Weights of a small model that predicts nearness at each pixel.
Training: muon at rate 0.0018, 5400 steps, batches of 256.
Rows from block 5 of the encoder of a small model that predicts nearness at each pixel, named by matrix and row number. Rows with one number within an expert belong to one neuron, the router's apart. Each number is 128 + 32 x the weight over its row's rms, rounded and kept within 0 to 255. All counts start at 0. After the name is the row's rms in percent of the matrix's.
After each expert's rows are labels from the 100 images, of 14848, where the router gives the expert most weight on average: "responds to" is what is common among them; "patch colour" is the nearest of a few named colours to the mean colour under the peak. Only what is clearly more common there than usual is listed. The data: rendered solids tumbling over patterned floors. In brackets: how many of the 100.
# router: slot weights (encoder.blocks.5.mlp.router.weight, 64x128, trained with AdamW), inputs 0-127
# up: expert up (encoder.blocks.5.mlp.up, 64x64x128), inputs 0-127
# down: expert down (encoder.blocks.5.mlp.down, 64x128x64, transposed), outputs 0-127

# expert 28
router.28 093 [ 56 170 120  90 155 111 162 127 171 129  98 127  89 168 108 123 114 114 115 165 143 138 122 160 140 124 150 106 171 119 163 127 149  96 145 136 156  98  95  89  86 114 110 112 127 103 181 172 143 155 146 148 111 138 169 161 126 159 130 102 146 170  72 154 126  71  98 143  94 126 132 169 139 120 147 166  64 136  53 130 108 130 193 121 124 134 185  80 124 100 158 136 159 107 154 205 128 127 121  99 116 194 152 127 140 147 151  60  78 181  79 192  92  84 110 106  98 100 173 110  99  83 173  63 145 146 127 122]
up.12 100 [125 129 100 136 116 124 117 105 155 132 139 113 117 121 159 188 164 163 157 173 144 151 149 158 113 141 148 126  89  90 180 117 104 148  90 121 132 127 165 197 136  98  65 142 143 125 151 124  70 133 125 123 121 125 148 113 112 132 126 103  83  81 159 134 137 139 152  60 150 126 128 101 146 202 113 107  56  90 127 115 157 132 102 117 189 104  78  91 140 166 118 114 108 117 136 148 165 112 118 103 111  98 165 178  83  90 189 117 102  90  77 138 182 137 185 127 111  52  51 186 110 167 161 135 104 159 128 206]
down.12 106 [101 156 102 134 114 141 144 134 163  85 130 114  91  60 135 104 176 135 132 133  85 172  24 116 123 114  57 117 140 137 191 170  76 134 158 111 108  94 160 135 131 128  87 186 112 126 142 115 141 135  97 124 103 143 138 123  98 178 217 130 152 128 138 142 116  85 135 133 134 134 157 176 119 142  79 189  97 170 139 138 111 184 129 103 165  90  98 110 110 192 132  95 135 163 105 105 120 117 193  72  85 118 164 135 112 130 113 157 148 184  97  79 172 128 109 123 146  91 150  86 133 116 169 100 144 128 144 193]
up.13 093 [118 101 147 143 125  87  63 131 172 120 121 166 144 135  93 158 130 148 159 144 156 182 140  70  97 176 168 102 100 129 131 213  64  87 134 141  90 130  66 169  64 123 149  87 114 145 143 166 137 126 151 171  98 177 123 123 154 127 163 186  97 127  81 117 131 125 145  89 125  91  91 103  98 109 122 202 105 133 172 120 165 149  79 143 154 208 138 177 155 134 183 110 153 108 113 106  60  96 114 144  73 110 121 134 127 120 122 111 143 142 185 111 152 139 112 119 163 123 159 149  99  96 121 172 107 144 134 184]
down.13 096 [115 161 136  80 180 144 113 144 194 100 103  88 148 193 110 172 121 141 136 119 174 113 105 170 126 123 154 170 115  90 126 131  68 162  60 117 114 148 152  88 111 125 169 123 130 113 146 103 130 131 184 103  66  80 154 127 115 187 107 146 109 130  99  90 138 128  91 121 137  96 128 141 111 125  77  82 146 117 111 105 125 181 157 219  93 135  84 172 170 127  66 115  79 179 149 100 149 137 105  89  73 203 100 179 111 145 124 110 100 178 154 149 148 123 106 138 108 137 186 124  78  98 105 126 133 138 123 145]
responds to: light from behind the scene (58)
patch colour: brown (56)

# expert 25
router.25 099 [134 154  85 118 112  91 105 141 154 156 105 165 185 157 132 111 152 179 148 108 103 147 194 186 111 152 137 144 120 135 105  85 100  99 106 148 191 121 159 177 145 113 135 106 130 137 134 143 159 147 178 126 123 140  70 112 116 115 150 155  57 102 120 136 127 102 161 116  73  77 140 119 155 175  63 204  91 171  86 185 172 147  98 139 113  68 139  69 127  97  69  76 124 118 118 141 154  63 133 194 156 146 100 133 125 119 111  77 109 162 113 144 110 124  98 113 125 147 154 209 131 128 115 142  88 120 148 158]
up.0 098 [101 143 154 114 137 165  83 164 145  94 128 102 102 120  71 100 103 173 134  89 100 214 203  86 103 156 130  82 133 155 165 112  86  71 182 135 128 126 131 179  83 133 100 127 135 120 153 184 135 136  90 149 113 126 122 161 123 150 137 103 152  94 171 150 135 136 117 154 123 108 127  91 202  71 106 146 119 148 135 102 157  94  86  50 129  94 122 114 169 121  75 140 104  96 107 139 167 155 102  79 127 131 188 121 103 122 150  91 168 158 165 145 139 120 176 110  93 117  78 120 126 186 129 210 152  93 132 111]
down.0 099 [ 77 154 204 116 104 167 116 157 112 126 156 115 118 137 170 170 131 128  94 212 133 133 117 135  80 114 168 127 141 120 108 135 155  72  78  90  70  77 117  89 132 150 110 175 153 114  91  66 136 121 179 100 161 128  97 100 143 134 167  96 171 160 132 121 157  61 173  73 130 151 123 141 130  56 127 116 100 125 105 118 108 111 177 161  65 153 125 178 130 133 108 125 104 150 125 145 168 141 179 111 141 195 145  70 133  81  84 149 190 106 145  82 115 136 168 139 100 164 113 130 153 123 124 127 153 163 113 170]
up.1 091 [137 128 157 129 161  48 159 109 153 147 127 139 127  75  99  39 129 157  85  77 124 147 148  94 136 131 139 136 117 111 139 130 139 163 128 170 145  89 171 168 114  90 127 137 159 103  78 178 143 101 165 144  99 140  70 131 140 143 210 165  90 114 161 181 185  72 160  77 147 115 156 122 100 107 109 124  90 107 178 141 117  95 124 154 128 139 191 120 130 125  93 133 150 109 100  87 135 138 107 184 193 101 120 145 189 125 138 121 143 120 146  75 113  91  81 104 130 141 135 106 158 116 122 204  90 155 151 190]
down.1 090 [111 138  81 138  67 112  95 177 149 181 132  84 182 137 121 166 161 179 125 141 148 119 172 123 136 114  69 144 140 144 106 125 157 124 129 126 110 141 105 144  86 145 161 115 133 126 138  91 126 207  46 165 101 119 101  58 169 141 149 119 121 145 129 154 157 122  87 111  68 115 110 143 106 105 114 112 145 133 149 165  77 118  95 129 138 171  50 144 123 107 169 124 121 133 224  58 114 133 128 193 144 127 131  74 128 138 157  62 112 121 135 127 128 155 115 141 170 126 113 120  70 202 117 145 100 108 131 182]
responds to: light from behind the scene (75)
patch colour: brown (59)

# expert 14
router.14 093 [208  91 141 119 158  80 105 132 137  90 135 130 148 116 171  66 124 114 153 154 144 162 139 169 133  65 128 111 145 161 127 111 140  83  62 100 115 122 148 174 122 218  67 123 148  87 128  96 139 151 128 141 118 102 135 116 154 149 150 103 170 100 188 171 115 142  99 124 115 132 158 134 113 145 138  96 119 129 110 141 116 196 202  89 186 134 104 177 116 168 104 141  95 152 144 127 128 115 145 170 145 207 138 121 179  88 190 143  89 101 157 139  94 102 128 146 136 105  48  98 155 131  96 122  74 148 103 112]
up.0 102 [109  70 144 104 154 115 152 150 171 145 118 123  75 103  96 133  88 111 117 227 108 138  99 151 170 111  98 155 116 148 108 122  87 175 128 138 136  85 105 160 114  91 204 236 118 118 110  91  71 160 111 138 197  52 124 122  90 115 114  71 124 132 137 163 129 174  66 146 189 165  53 156 122 104 109 158 138  87 159 165 130 138 122 140  85 122 148 123 133 137 137 101 101 130 153 159 129 146 126  96  60 151 135 134 146 146 113 126 137 132 112 133 113 159 143 171 106  89 152 117  96 154 107 114 136 148  92 175]
down.0 095 [100 137 142 137  51  60 177 189 132 152 152 131 121  95 159 144 129 158 130  97 129 105 157 159 153 168 107  78 104 147 139 147 163 100  89 100 122 161  93 143 170 189 118 132 173 130 114 161 149  88 121 122 139 113 129  95 132 122 163 140 175 122  86 134 164 154 114  44 142 160 133 143 172 128 111  76 151 189 106  59 141 110 108 105 120 149  84 106 156 124 156  97 176 129 137 133  98 124 234  84 128  82  94  63  93 137 105 155 156 122  78  83 169  92  90 139 108 118 140 141 169 164  85 122 110 129 126 123]
up.1 102 [104  66 126 142 139 148 133 168 112 101 110 121 103 174 112  83 151 122  97 115  83 134 114 157 152 125 115 178 146 157 108 103  92 154  99  84 149 163 193 172 118  97  97  82 107 175 131 206 140  97 128 128  84 152  83 146 103 183 202  89 123 124 133 118 155 115 177  98 150 164 126 101 136  95 107 135 141 127 135 147 116  84 123  85  77 146 159 125 106  73 101 156 168 115 132  74 128 144 166 155 157 110  73 124 175 135 148 229 177 141 183 110  88 134 187 138 136 145  80  97 136 124 146 185 109 136 138 102]
down.1 098 [145 166 133  48  93  91 157 142 124 169 161 156  71 183 106 112 154 125 125 168 119 113 101 151 172 138 145 164 124  89 100  87 163  90  94 142 152 140  79 106 136 144 138 142  95 161 127 123 124 143 112 174 123 153  81 112  59 145  98 160  95 163 135  91 133  96 112 181 174 159 105 126 121 168 204 104 131 173 117 167  82 103  78 176 138 132 183  77 149 125 177 132 102 122 141 100 108  53  54 144 115 128 171 159 135 121 103  88 114  57 128 133  94  90 149 153  77  93 132 134 111 118 142 155  95 154 135 136]
responds to: light from the right (75)
patch colour: brown (48)

# expert 34
router.34 099 [125 144 112 125 146 149 141 122 138 161 114 117 199 170 137 174  75 165 186 164 147 101 138 134 108 175 117 128 100 116 173 114 103 124 169 101  73 157 110  67 115 130 180  95 155 108 143 196 129 155 135 176 135 149 135 110 154 126 124 154 101 123  98  78  97 119  95 155  81 160 102  75 126 117 110 163 105 196 115 148 152 157  68  98 121  87 128 168 101 152  81 173 166  87 105 141 157  52 105 116 139 148  96 166  82  94 123 131  76 159  84 157 112 149  89 114  85 134  99  95 124  64 148 121 128 162 183 170]
up.0 083 [ 70 101 141 146  85  76 126 124 193 110 122 117  95 116 151 120 128  97 133 105 134 139 175  99 116 152  71  93 119 133 124 139  97  89 134 138 129 131 115  94 118 102 114 139 149 122 109 211 140 255 108 121 157 149 110 164  90  95 115 159 129 150 160 137 131  95 137 152 147 129 106 145 146 110 152 106 137  73 124  79 146 156  94  67 100 116 121  55 131 123  90 119 140 187 141  94 159 124 135  89 162 150 135 148 166 147  82 126 175 147 142  78 130 115 112 159  88 144 159 158  89 121 181 177 142  78 138 190]
down.0 094 [166 112 155 193  96 142 104 161 108 106 157  80 119 100  85 107 162 154 132 182  95 129 219 159 162 155 121 153 157 124  93 147 116  99 121 115 124  94  89 129 163 134 102 124 173 106  82  41 148 162 110 112 180 186 137  74 120 125 122 107 141 143 102 183 108 167 109 122 131 140  67 180 135 143 149  94  95 142 145 102  87 120  84 162  82 191  81 117 132  98 138 102 116 128  85 186  93 131 158 107 173  91 111  81 129 134 101 150  89 147  98 126 151 149  95 149 180 165 105 155 161  99 168 150 149 142 156 164]
up.1 111 [137  98 116 120 137 138  75 136 126 189 128 122 122  98  51  92  84 113 151 116 112 134 146 176  75 133  87 110 145  96 161  81 101 227 142 106 131 103 101 147  70  96 115  76 102 142 149 124 166 172 144 180 137 176 150 150 206 144 131 129  73 124 184 165 114  88 151 169 102 156 155 135 127 171 131 128 109 136 191 120  81 152 109 150  96 143  81 117 101 125 162 114  46 144 123 145 107 127  52 136  94 132 110 164 160 119 101  92 122 142 106 144  85 108 161 193 144 184 138 131 135 127  96 123 113 137 135 132]
down.1 101 [163 118 177 172  99 106 122 143  86 141 172 124 110 111 155 121 140 118 161 153 136 161 144 131 117  92 150 143 141  86 139 114 132 178  70  64 142 103 177  98 148 128 155  83 102 177  97 153 113 135 133 101 132  88 185 121 172 181  95  91  97 107 128 101 134  31 127 146 146  84 107 115 152  92 139  91 163 118 104 108 106 111 126 179 103 161 186 118 166 112 123 111 129 147 155  80 146 134 184 142 137 171  79 121 136 153 164 159 110 135  48  93 182  85  90 178  63 144  83 136 134 158  79 130 145 165 105  91]
responds to: count: one (69)
patch colour: pink (32)

# expert 62
router.62 090 [165 189 149 138 150  53  86 125 148 149  87  94  63 157  95 130 146 129 152 127 153 123 140  86 118 150 117 173 106 148 153 118 160 170 190 142  93 161 163 160 108 117 131  99 107 136  83 100 186 147 124 136 148 124  95 129 106 228 161  67 102  87 157 121 152 131  90 113 114 119 151 101 110 115  97 147  90 153 127 148 168 141 119 199 125 135  98  99 137  97 178 117 143  83 137  76 141 104 160 125  96 141 107 138 119 109 166  51 115 122 169 181 141 160  93  70 157 156 105 170  87 129 167 129 117 154 104 194]
up.12 101 [120  95  87 136  86 184 139  97 152  92 131 200 143 141 146 133 138 207 111 111 149 117  94 113 101 121 133 115 152 204 130 148 167 114 148 163  79 118  74 123 135  75 145 138 166  65 121 162 148 138 168 155  81 112  82 136 129 130 158  98  93  81 134  70 101 136 155  88 154 134  86 116 128 107 139 168 160 119 120 130 169 149  44 171 159 178 163 111 145 111 123  99  69 114 151 118 100 140 115 104 139 126  89 108 120 109 178 135 154  76  86 184 204  98 111 119  94 158 153  94 151 170 108  98  93 124 100 152]
down.12 096 [122 131 152 111 209 137 171  96 210 172 111 142 215 177 134 103 116 125 110 170 114  66 118 127 131  97 113  77  74 133 127 157  69  90 171 160 147 168 102  96 132 136 135 105 154 140 139  92 158  93 133 120 135 190 128 159 120 118  98 112  85 124 175 186  84  72 142  91 108 116 133 140 199  47  72 152 168 100 131 131  79 129 119 175 122 143 137 142 132 114 122  62 132 109  99 145 137 131 140 105 117 119 124 156 158  93 116 129 188 147 185 176 119 100 110 105 112 122 136 130 116 155 166 143 166 154 113 117]
up.13 106 [125 131 105 157 151  74  44 185 120 124 134 114 120  73 101 156 128 163  70 125 125 132 112  60 128 158 127 144 140 103 146 129  73  96 134  99  89 110 101  94  95 114 171 112 116 184 137 105 102 152 156 159 140 161 113 108 109  95 147 112 177 144  83 233 105 137 204 128 158 144 139 174 136 209 136 135 100 116 125 105 111 166 139 118 155 123 130 101 130 137 157 121 130 161 129  88 153  53 132 151  73 138 167  89 167 126 154 124  86 134  74 118 191 143 163 142 108 129 169 152 147 159 158 119 158 117  77  89]
down.13 089 [ 58 147 171 142 118 114 148 136 110 130 190 101  64 126 118 124 115 115 171 130 176 149  91 127 117 133 140 173  94 126 145 135 185 170 111 100  88 124 110 193  96 146 156 224 109 143 107 119 140 129 120 107 149 171 163  81 149 122  78 119 118 112 103 108 126  81 158 109  56 112 106 144 122 109 112 135 153 131 208 153 115 210 122  81  89  87  99 159 121 167 119 115  85 106  61 130 197 157 123 135 154 122 144 147  81  99 110 128 122 183 115 138 132  93  87 151  89 104 157 189 113 148 115 159 108 103 101 136]
responds to: count: four (47)
patch colour: brown (46)

# expert 51
router.51 094 [ 79 211  71 102 166 111 166 140 155 154  90 134 104 136 122  94 149 105 149 137 102 150  93 186 135 166 139 135 129  90 177  89 118 147 133 113 111 125 124 108 126  49 133  94 148 158  96 152 103 192 147 111 145  82 135  99  96 160 156 150 116 135  86 148 144 167  87 140 103 148 105  76 128 112 128 127 190 155 183 121 171 129  98  88 105 109 168 124 150  74 210 107 107 135  89  96 128  90 132 140 105  84 182 164 106 149 161 101  98 177  77 144  94 132 135  83 106 133 152  61  92  76 135 111 164 106 157 152]
up.0 108 [111 153 123 201 147 155 156  93 107 155 143  66 124 121 129  97 126 104 122 137 119 184 184  85 185 107 150 125 112  93 157 191  65 108 182  88 112 131 124 128 109 150 139 109 130 112 191 138  98 108  86 215 129 126 142 202 124  74 143 102 137 111 144 158 117 166 101 121 129 154 114 172 140 119 120 110  98 100 122 120 174 200 104 142 152 151 147  72 102 170 141 119 119 162 145  79 127 117 164 172  95 148 184 145 148 167 100 148  61  69 156 122 114  80 137 141 146  86 107 125  69  89 130 151 141 130 125  89]
down.0 110 [139 146 152 196 112 135 134 135 120 117  99  42 137 173  78 144 159 139 101 168 129 153 109 152 158 127 112 106  66 137 155 162 157 130 122 136 175  80 132 117 182 131  82 144 214 165 167  62 143 124 145 141 159 138 161 140 108 156  65 132 122 115 100 131  72  91 118 161  97 128 139 179 121  62 133 116 155  93  81 130 134 118 157  81 111 125  74 151 168 103 127 174 116 192 148 134 125 110 143 121 113 151  88  76  53 104 156  47 106 160 154 125 115 131 179 170 119 119 161 172 143 107 124 109 139 121 139 123]
up.1 075 [ 49 124 113 142  85 122 163 100 125 151 132  89  81 132  95 101 141 121 158 128 132 211 113  72 111 146 139 140 156 144 192  95 167 129  76  66 147  97  90 176 103 162 140 132  82 121 145  98 153 190 166 180 126  97 179 160 139 112 147 112 123 128 138 114 108 159 154 149 115 126 138  77 112 155 110 138 112 171 175 143 127 104  85 174  96 101  93 134 130 109 134 124 116 145 149 184 159 137 193 117 146 127 151 119  54 145 164  90 141 108 116 195  41 146 124 172 139  44 128 161 138 114 104 144 117 127 118 107]
down.1 088 [ 77  79 113 156 133 101 207  95 183 139 161 148 142 135  93 153 122 117 190 163 105  70  92  85 116  52  96 103 102 121 114 108 167 101 155 112 136 185 141 128 118 157 145  89 161 186 125 141 132 128 139  99 160 152 121 102 160 132 146 144 135 128 122 120  66 120  81 180 130 124 154 142 159 185 170  88 140 143 124 117 125 146 116 130 133 145 108 168 127  31 144 151 121 119 151 150 109  98  70 131 108  91 141 115 164 131 120  93 217 111  87 138 209 112 139 135  85  81 112 165 124 107 149  80 117 166 115  93]
responds to: count: four (58)
patch colour: brown (57)

# expert 29
router.29 112 [185 130  96 107  97  79  86 123 140 145 114 125 100 143 176 113 161 134 141 167 133 159 145 147 142 111 137  79 127 146  42 120 133 140 136 158 139 118 124 122 142 141 133 107  86 167  72 167  99  88 132 128  91 158 146 188 137  98 132  94  89  92 142 155 150 143  72 110  61 163 145  56 129 134 120 108 130 158 137 141 123 145 144 150  81 132 128 112 159  95 113 157 144 131 162 123 105 129 166  94 123 223  87 131 183 112 138 177 112 112  98 172 149 198  90  91 112 132  80 193 146 149 211  73  87 156 118  99]
up.0 101 [158 141 146 140 131  66 118 171 126 140 128 134 102 151 130  55  94  91 102 129  98  76 118 136  93 164 146  90 101 158 124 130 129 126  99 139 190 151 194 112 136  95  60 178 118 119 153 107  98 134 209 194 119  81 159 142 120 129 172 143 137 145 202 125 151 112 194 110 145 101 158 122 136  72 115 128 185 145 163 127  93  96  68 114 148 164 112 170  60  56  89 133 130 105 136 118 169 131 138 131 142 161 135 103 158 124 138 146 126  90 153 134 126 117 134 112  66 117 104  93 183 125 162 135 191 161  97 143]
down.0 107 [ 99 121 131  96 132 193  72 144 171  86  95 120 138 110 138 128  71 150 164 126  89  62  83  98 187  73 119 157 134  95 109 171 153 104 120  94  84 118 149 112 122 112 135 154 141 113 112 156 121 104  78 174 187 144 152 120 109 115 128 108 108 183 133 139 111  53 173 145 110  98 130 106 126 113  98 137 121 161 154 141 162 202 118 142  66 136 181 135 131  64 120 143  91 109 101 158 127 157 123 148 173 168 139  88 108 148 104  80 140 136 122 120 182 122 181 163 181 170  87 105  80 166 161 159 133 117 159 191]
up.1 094 [ 97 117  53 162 164 109  65 135 172 123 164 165  99 171 156 189 128 148 123 210 160 106 125 151 141 118 144 112 116 105 113  95 139 141 118 159 111 137 105 159 161 156 117 128 128 156 103 154  44  94 129 141 146 106 140 185 136 126 132  71 121 145 139  90 136 148 129 157  96 138 133 118 122  86 100 139  67 106 182 124 176 119  24 166 107  84 122  93  93 101  75  84  78 165 118 165 169  89 109 100 118 118 137 152 177 165 119  94 150 157 120 174 147 150 149 101 133 174 181 121 112 110 112 148 147 101 165 166]
down.1 110 [149 157 114 127 157 128 201 128 105 148 120 177 134 147 141  72 163 185  99 225  82 159 100 180 135 145  91 111 141 128 161 112  89 113 120 130 132 142  79  84  76  66 162 102 113 107 148 101 192 131 121 134  76 148 145 136 157 164 132  77 131 162 182 177 131 144 160 113 119 139 117 112 111  70 117  79  95 151 149 109 141  83 103 127  93 192 153 133 144 135 146 130 110 108  45 204  93 125 159 100 165 112 145 162  73 104 132 167 155 133 120 128 164 102 126 127  69 133 132  91 154 133 127 106 107 130 119 170]
responds to: count: one (61)
patch colour: pink (25)

# expert 46
router.46 108 [148 145  88  91 158 173 108 130 153 148  92 186 113 136 120 150 108 122 152 152 101 142 177 163 119 145 184 173 104 111 158  65 149 133 134 140 120 196  77 120 154 117 159 102  99  67 134 119 131 156 140 120 124 126  94 169  76 129 144 119  59  96  87 131 131 159 106  88 129 136 133  67 116  81 114 169 140 147 119 129 157 114 115 117  81 182 184 110 161 111  96 140 109 141 104 132 112  79 128 134  40 141 164 130 175 125 127  73  69 159  89 138 106 194  84  92  67 154 176 103 104  72 159  97  94 119 136 121]
up.0 085 [148 154 102 130 101 192 166 168  85 121 126 112 122 123  83 163 123 155 186 106  73 163 102 167 159 204 113 186  68 160 122 132  65 192 142 132  80  86 122 179  43 141 132  90  97 113 160 119 132 117 144 151 143 141 136 165 196 136  95 181 131 137 147  73 168 149 141 139 140 163 109 138 148 144 132 140  95 104 141 146 105 107  84  85 175 152 166 109 114  91 141 130 107  90 138 163  97 141 101 144  99  81 128  99 153 140 152 149 116 162 178 136 180 146  84  55  95 145 129 131 158  82 146 124 106 108 139 126]
down.0 089 [135  94 172 161  47 127 141  82 157 162 135 112 150 133 190 124  78  70 115 133 136 114 158  70 154 133 160 146 132 127 213 117 146 113 122 142 140 154 113  32 142  90 111 198  76 115  95  95 126 104 128 142 118 148 121 130 104 122 152 193 165 144 144  64 137  88 139 200  99 144 112 116 103 112 165 124  89 202 100 106 111 123 143 148 130 114 160 152 145 101 177 174 114 132 132 149 139 105  97  97 164 126 146 182 129 112  94 146 127 100  43 120  75  99 118 162 176 131 137 129 118 119  87 141 114  99 144 143]
up.1 090 [ 88 115  93 128 184 141 129 112 156 140 128 165 117 135 138 130 162  88 111  86 188  58  78 115 122  92 124 134 161 123 199 132 153 117 103 125 179 161 158 128  68 139 118 133 149 178 117 115 125 152 166 101 128 160 133  57 125  73 123 134 153 111 100 153 151 131 109 139 147 146 154  95 107 113 104  89 125 211 183 191  70 170  84  95 134 116 151 163 127 121 145 188 141  95 109 140  96 168 120 168  87 165 149 117 156 134 120 110  53  98 155 166 141 105 148 146  31 127 157  78 131 151  91 128 130 157 126 123]
down.1 110 [167 142 103 159 106 115 129  66 152 147  96  83 169 127 113 113 147 183  97 100 150 155 141 172 108 114  77 129 161 124 139 163 158 164 145 149 149 100 120 167 128 128 108 152 111 164 127 103 186 170 144 195  85  67 102 129 129 101  59 130 116 118  97 145 123 116 165 112  88 115 139 101  67 153 108 101 145 111 140 165  89 119 171 115 158 129  87 149 138 162 115  97 183 102 108 144 134 129 105 121 162 176 115  44  45  43 188 120  85 125 195 154 101  73 155 159 107 131 131 120 125 106 138  97 118 168 122 137]
responds to: count: one (66)
patch colour: pink (25)